From a checkpoint of a small text-conditioned image diffusion model.
Model: 64-pixel images, text encoder width 192, text encoder activation gelu, activation silu, patch size [8, 8], width 160.
Data: trained on made-up ball-and-stick molecule models, 195000 training examples, 5.6 epochs.
Rows from block 5 of the denoiser of a small text-conditioned image diffusion model, named by matrix and row number. Rows with one number belong to one neuron. Each number is 128 + 24 x the weight over its row's rms, rounded and kept within 0 to 255. All counts start at 0. Numbers have three digits each.
Before each neuron's rows are labels from the 100 images, of 14976 (inputs lightly noised), where the neuron reaches its highest value: "peak on" is the class under the peak. Only what is clearly more common there than usual is listed. The data: made-up ball-and-stick molecule models. In brackets: how many of the 100.
# fc1: MLP up (model.blocks.5.mlp.fc1.weight, 480x160), inputs 80-159
# fc2: MLP down (model.blocks.5.mlp.fc2.weight, 160x480, transposed), outputs 80-159

peak on: red ball (57)
fc1.23:101094059163131130102152170126133147097142132139152122169117066108103105096093107161147106129073137153123156138137157127123115098172113148127136128122142101124138133125174127122145177132084139143123152169167115080135078150182131144095120133
fc2.23:160160182099118158152139118139092133134117128129111125130150158157115111171127177104137129130175141072142111110149077109131168171122135135092147177154125158137125093119087136165115090143116125125127131119101103133113154125109144067186136125

peak on: blue ball (29)
fc1.97:141114129085132103163189129113165111111147143133072097143109117135133151109140143127122111103077137124086095137126124161105160119082122112162096117135095139135109084206090132087135120102190120116085176152113121112142115166169100083084149098
fc2.97:121151138173139131096053122148099128175094104093160118116153118103118094148119103127116169126149121125157135106129131085148093153149110136114138157115167100141171164106165170154120142142072102149143112098126120167105139092105164184146106144

peak on: red ball (29)
fc1.120:139126181125152120130102174171123165108121164121143086116142077128139137154136094109120152140105151169143096105094150114157147101125141133130106127144128078144141126184121071158164136119143105114167121077141124139080092119141121150093125120
fc2.120:100155088148106139125149128087134113155179140114101143162085147115076134140154138130138128148145128113106172132149092136090149115134129108104158120115118180110114119094147118122095139096080141165120154149135080124143139147147130115190142148

peak on: green ball (43)
fc1.121:188129123124153122105097164140110132122119132106142130109155133112126132144144075116141141213093118148132121119126135127091125120096145128095124133119126158123156135088101149100142169121116125103126089104136136116148134073158113104107136139
fc2.121:118092143147094154102129119112122173124135123134112084181097079130138134121140181111129145077129149108093104133142123139134108140155111109142134126119112086143136095169136164150094102140118120137135156147073108113085098158118138129142108126

peak on: yellow ball (26)
fc1.99:139131139120176116132132141131111147158121126154129104135108113144163140132125144072103143128118131088145104149097085131166131139101113133158137111117136116118095128129215108101109062120128105093097133142117170118104109102134153149110114118
fc2.99:130113152125106121084127098147144096118122118128148132123143117122117091110127108161113150114120150111114164109202136111130102137155146098125145168125140131154141128095122166141102184135085164123142122102110121106113124135157146142153150142

peak on: red ball (34)
fc1.60:150146114135150120118116073130144133160136113107133131102079150140114164116164112149119096102189126165171123115125134085146055090105129113131090130112124156072097124147117105136110122134128164137104087135107145136132153106122133136160112136
fc2.60:120111136166128113127110100103120135098109113101144080151164109126161115146125160131135147127080099111109107186101135142118153165110130144108141126101119079162146123135166177132132141151126136112160166148126136148114109113158144135119127118

peak on: yellow ball (28)
fc1.452:163128119111138148113113178167096123103115154113124135125124152090123125162136116177150131166134119136110121100111114130108127117142151146069137131134125145131137160097127097124121161128111120126150104103127151181130128133077116129122139143
fc2.452:092103161128080146093136109113115147119130087126116133136132117147134100104151152128123122074127096120107138167156118114112124137117135103119166121124139074106155137106161142167105128108111128128113127108123083093127137115168143142138128158

peak on: red ball (29)
fc1.400:135120103125092134131112105112140128140147110132126109159092119136153120145191175175158089109162149141119114163123124192176117144097141141128136107148142139103176068146139108133139122143171158126098127131109101106114110124090112106101140112
fc2.400:134138158122137124116113149195129171110116124136140133117167135161132116095092115111088182100112120115136130083163126083089127141146127141121107133104143131188100163114119174181140116139082139169163128109150151160109111133153145112180121129

peak on: yellow ball (35)
fc1.292:129104124107097123108137136094116122150084096134135112171132091154154143133109110122120133104142137102135125158131163159138116071138105130105141106199126118136144094185095122129120131132149135147150156131154134119126109179133146098142127097
fc2.292:117147127122148128108159088172136137107154114099135146103121120127118093110149135130147157108092110166119137094162106101116122156125151114159175146092130141128133163087167115133115103113102156094118100105089128117132138091146136160114132143

peak on: red ball (27)
fc1.427:170147112169138137158143168143123170105141135107120153129120181129117125097119107124107134214146156130093100116129141105126112091165112143145122130099068125116131165146126129110103072127089105110152103138129152130110071083153121119110113120
fc2.427:110074151148102134099127082110138148163102134146146088183122108110108120135139158135136124110113099103125120147179105135117151143089128136129113126105145078127101072148162172142119119139126123132145087097098104131122173126114140134161141137

peak on: green ball (49)
fc1.68:183134143096155141129107167117091153124133124104160105137130123101127111175142132102161184165096108134087128132153124129083117106076114138135122127155105132142157137108070165105112170111109138101179130128105153113122114091107117091131142108
fc2.68:075104099121084096129153079114164107153128106141103132112111107131118146106108116156132081060134142126188129141092114144197137142170113114145133101122160108128089134139165089145140097141158132183098136101111113120126121142138133141094114148

peak on: green ball (62)
fc1.440:148120138105164124105114145140104092126088082115111073133130124108126102164112146124148121141114117117152127105138121144108151148121099106118128111165134090146111124105135180126135129139127110168148147128087169165182109131175146127098112115
fc2.440:107130120158106137145160098106180173130151110142107131144112145135129126077123129146118165082117146127111130155115153134171085130126119134146123126112106116112140133146119092155128105120139135125119087114167112116100129119065132134121114137

peak on: red ball (40)
fc1.12:124114081141104127113148142137142127158116125111166137159161074144112136113116089151140112119155135109150101124162191134163085118148089149148133089119111099132146109158172102110160093127129185155141135143128139145092120132173112102094106142
fc2.12:123126188108145133118098102122142120077158117162102114117105163111155099132118148105111145134086096129133142135094061142088147141118127115117117145136118145140117140117113155153113134134136061109121118139118136112155092111068146136123100103

peak on: red ball (34)
fc1.268:116114141082204145126147172104126121073140144119137157127176112114135106094122099114159153120121129119111123111107130136152150101127151140105161143178133152123145097157153089121101148118144144095159122117123130134124085121160138154115094134
fc2.268:125118152152068115146135118139139137146130128107130091144099121100106119139177170090108140135102139111098107123145143141107117150138151103160105096106134121124076128129081163157127098103108136132057137137114091105136143175138117100179161158

peak on: yellow ball (28)
fc1.137:106118143128151112112115121146155143142138137139141115100124138128127117139176153162166122138157096137116107122135119113113136130151150126101114102096131106129142143091183116123131144130098126096112100077114129143125140090102143156110105148
fc2.137:127125132141118125133147136081107111092121119143117148147138104141149114089095107121106128112104172113109170129117130133152084111127083123136150126144163160146144102148106117140114132141139143132147166162119141112142103138173135078097152097

peak on: red ball (26)
fc1.2:089135129149148111112109114115166126071118096149122132137145144109155138106129128186170117071099145129152143165087123172125141092124126129195124138185117142120144168128109100107115130110125127167129145131141126110129120165151116123116078129
fc2.2:170167127090132122099157139137061116156148153108134112110101109108140107119108138091084143108130124160129124076152149114122101166172155155096149146099171085134120114140134172144104125116184112122143148114085128156087127102128125158151137118

peak on: blue ball (27)
fc1.22:086109125157113100175098140104136124149132145089077118128150125122111102126081128134152107120102122122156119104089114082141138154122095133129103116147123110136090133123100173151140089130137089144130140146099139143127173155197131113099127132
fc2.22:161170142098157134077167109139131125117126118135188112137124118138129120111170115150077174128139138129099171117190123133142107093101150115143155155087153135118151127104157122085101157127118171120111108106120115117129117097100137185146154138

peak on: red ball (41)
fc1.404:130116130145113108118101118104121122113147124082146161113106144132121155099147102168140101107151118138152090175138083145152144093102116136139119124127194118135162153163162046131124144164123128147106122111139142075097122124174118149105147134
fc2.404:122120161134129126161115102165092164128141112156124110143135090136100069118149151097129149127136163120128144103139131108122124146134149142101116121103132135107155101135085201158134113127142145106130116129086113130139147132105159136161107108

peak on: red ball (66)
fc1.18:103118120145127121168152138136147187106121133117094149153122107137125147140148160139114139104081119126091114182120142119111126083117131130147121118122092125112163127181151115119097125118111126082112147137170102081067155118119129106134117131
fc2.18:161120149111130114078099118117124084148102125161127080128152126100117115134092128125143127140147124112165149110136093158147150174137115124110134161166145094147095123074118159128135131115147129191129122115089140166167123135142140158120128138

peak on: yellow ball (45)
fc1.314:142109109105149149110125175125102139145106065150176097174138098100157131150123117156094148138147133116172136171117135157133119093139114112105172123121159114115153116153177110092138126132122145118144122137135126123109093157088137147163123123
fc2.314:111157142136131096104152088143139119121140101118118135102129104155100131097117133142148139101119115123110144091183120119142123134142139105137143169123134135151132135090129129130088137131121136133116130136100133106144136115175140155115137129

peak on: yellow ball (39)
fc1.150:114115113143151130118098182166123106128126106118141114127154151098122098148119123169145119167132124143152108138115110138135126138104160134119130123061172145139116152120180111097143129139109134123119091128127138159136138124109127138108118153
fc2.150:135148139098115134121173123062111133108129119152124100121135067118149139104179120128104138101110140122131118132144123124111097121161117117106155126151128109131149091106139117133073093106121138106129175120078105090107079123174106115159114133

peak on: yellow ball (30)
fc1.67:096133104115149137128140131107114124133090104151156074142137054141147142141144152141133160106154103092142150186110125146107140114157087120131143098117158102128120081133179112093109117140142136127124131104123138133134085149122134161152128127
fc2.67:149129161113102135132134121157141127100124138088084181111136158126106128135129081110101110161096131168149116103154141100131110140114133139128134137146110155143135178160107132153126132110103151105138110136092135129128162108150132080083125090

peak on: yellow ball (28)
fc1.267:095111104132115137158125159142149111089131155091091121136151126097095111123132114173168118144115112176127135114112146132063151127153140118081117121150118131141149142108066124156157160142165110160147116131120108161151149156133110077086133136
fc2.267:143158158137156102084151091142105116157113097113146105126126120124116102113121121128073163111123137089112137095170128125167105138127120126152152174103126143130121120112161183087080135123073152090116139120097126129127101085141154187145146141

peak on: red ball (25)
fc1.28:075136134171136093109136144140116162116115103126131102121165130156121195108043127140121131112133119108110114125132071144105124166117099126152108131092112130174120145155156105110087127121099124169112107116162146173165150141102112125125102144
fc2.28:173148101084124174130159136103112104166156174119126146119124142076143098156177092117126123134122133177163133125121169148137125133161151125129138191163133154098116123111133139149106112133170073088148165091112134121110144107156107146129174091

peak on: red ball (33)
fc1.475:113124083136092140132146182163121161138121151153110123141134118100115112102100164128103111114115150094109088136104138105113095147138143149104112124142143161098132106154189121134173136138117147126148175123156111107149063139168140129138115122
fc2.475:134120156095170138153166124115127122111100141094174111120127144132151138160167099123192171140133090173135149120132133146175122120147121131135147148161121099142105167120116140112101126116119097115111110143105137129135172138134117129133118119

peak on: red ball (25)
fc1.409:125134136159149125161118142087094137110123081131112130106126114158163125089137186154132154138147144154090125159191148126117128114122065145137125106133092099122127105173150107107096112129151134093149110151133126136102094142152136128093133093
fc2.409:081118129092089139099119103143145145142133141133118100155141134100113121164085116085131108103082125125165115153088121155110152151118159113113123163158141111151132168107111141161163134113096131177140126087112114124165143127087132127133069122

peak on: red ball (42)
fc1.419:076108089111119153151135123124132143131102139086106151134109116118143104076181164111137101081119146122147135132106126120133101073103140135141130136156133144111111148155145073138134081158123093105113127170107142106093091150138138119122134131
fc2.419:148107163141145085147087118130118153141144114154132128126153119148126117154102133101151146098163113158133141103166120110141165128123136104103140112100152085131199130107090163167152148144094169148124134125116125123141156106102134092170140086

peak on: yellow ball (33)
fc1.291:108129097151109135132069128117126146149085090102149134153129126109132119172101150160136186133144123109175146136103113081155103113161096159100114117166136078116135140103163144155098122145115115143145093137123132114095131178131138143170096157
fc2.291:151159160096150107101162090149136104113140132115127112108132101138122106079150109116091111109080148130094147098170129159122118160097141092163135147110144145152128109145122131110125141133142177109099125124117139123169140094132147119068152102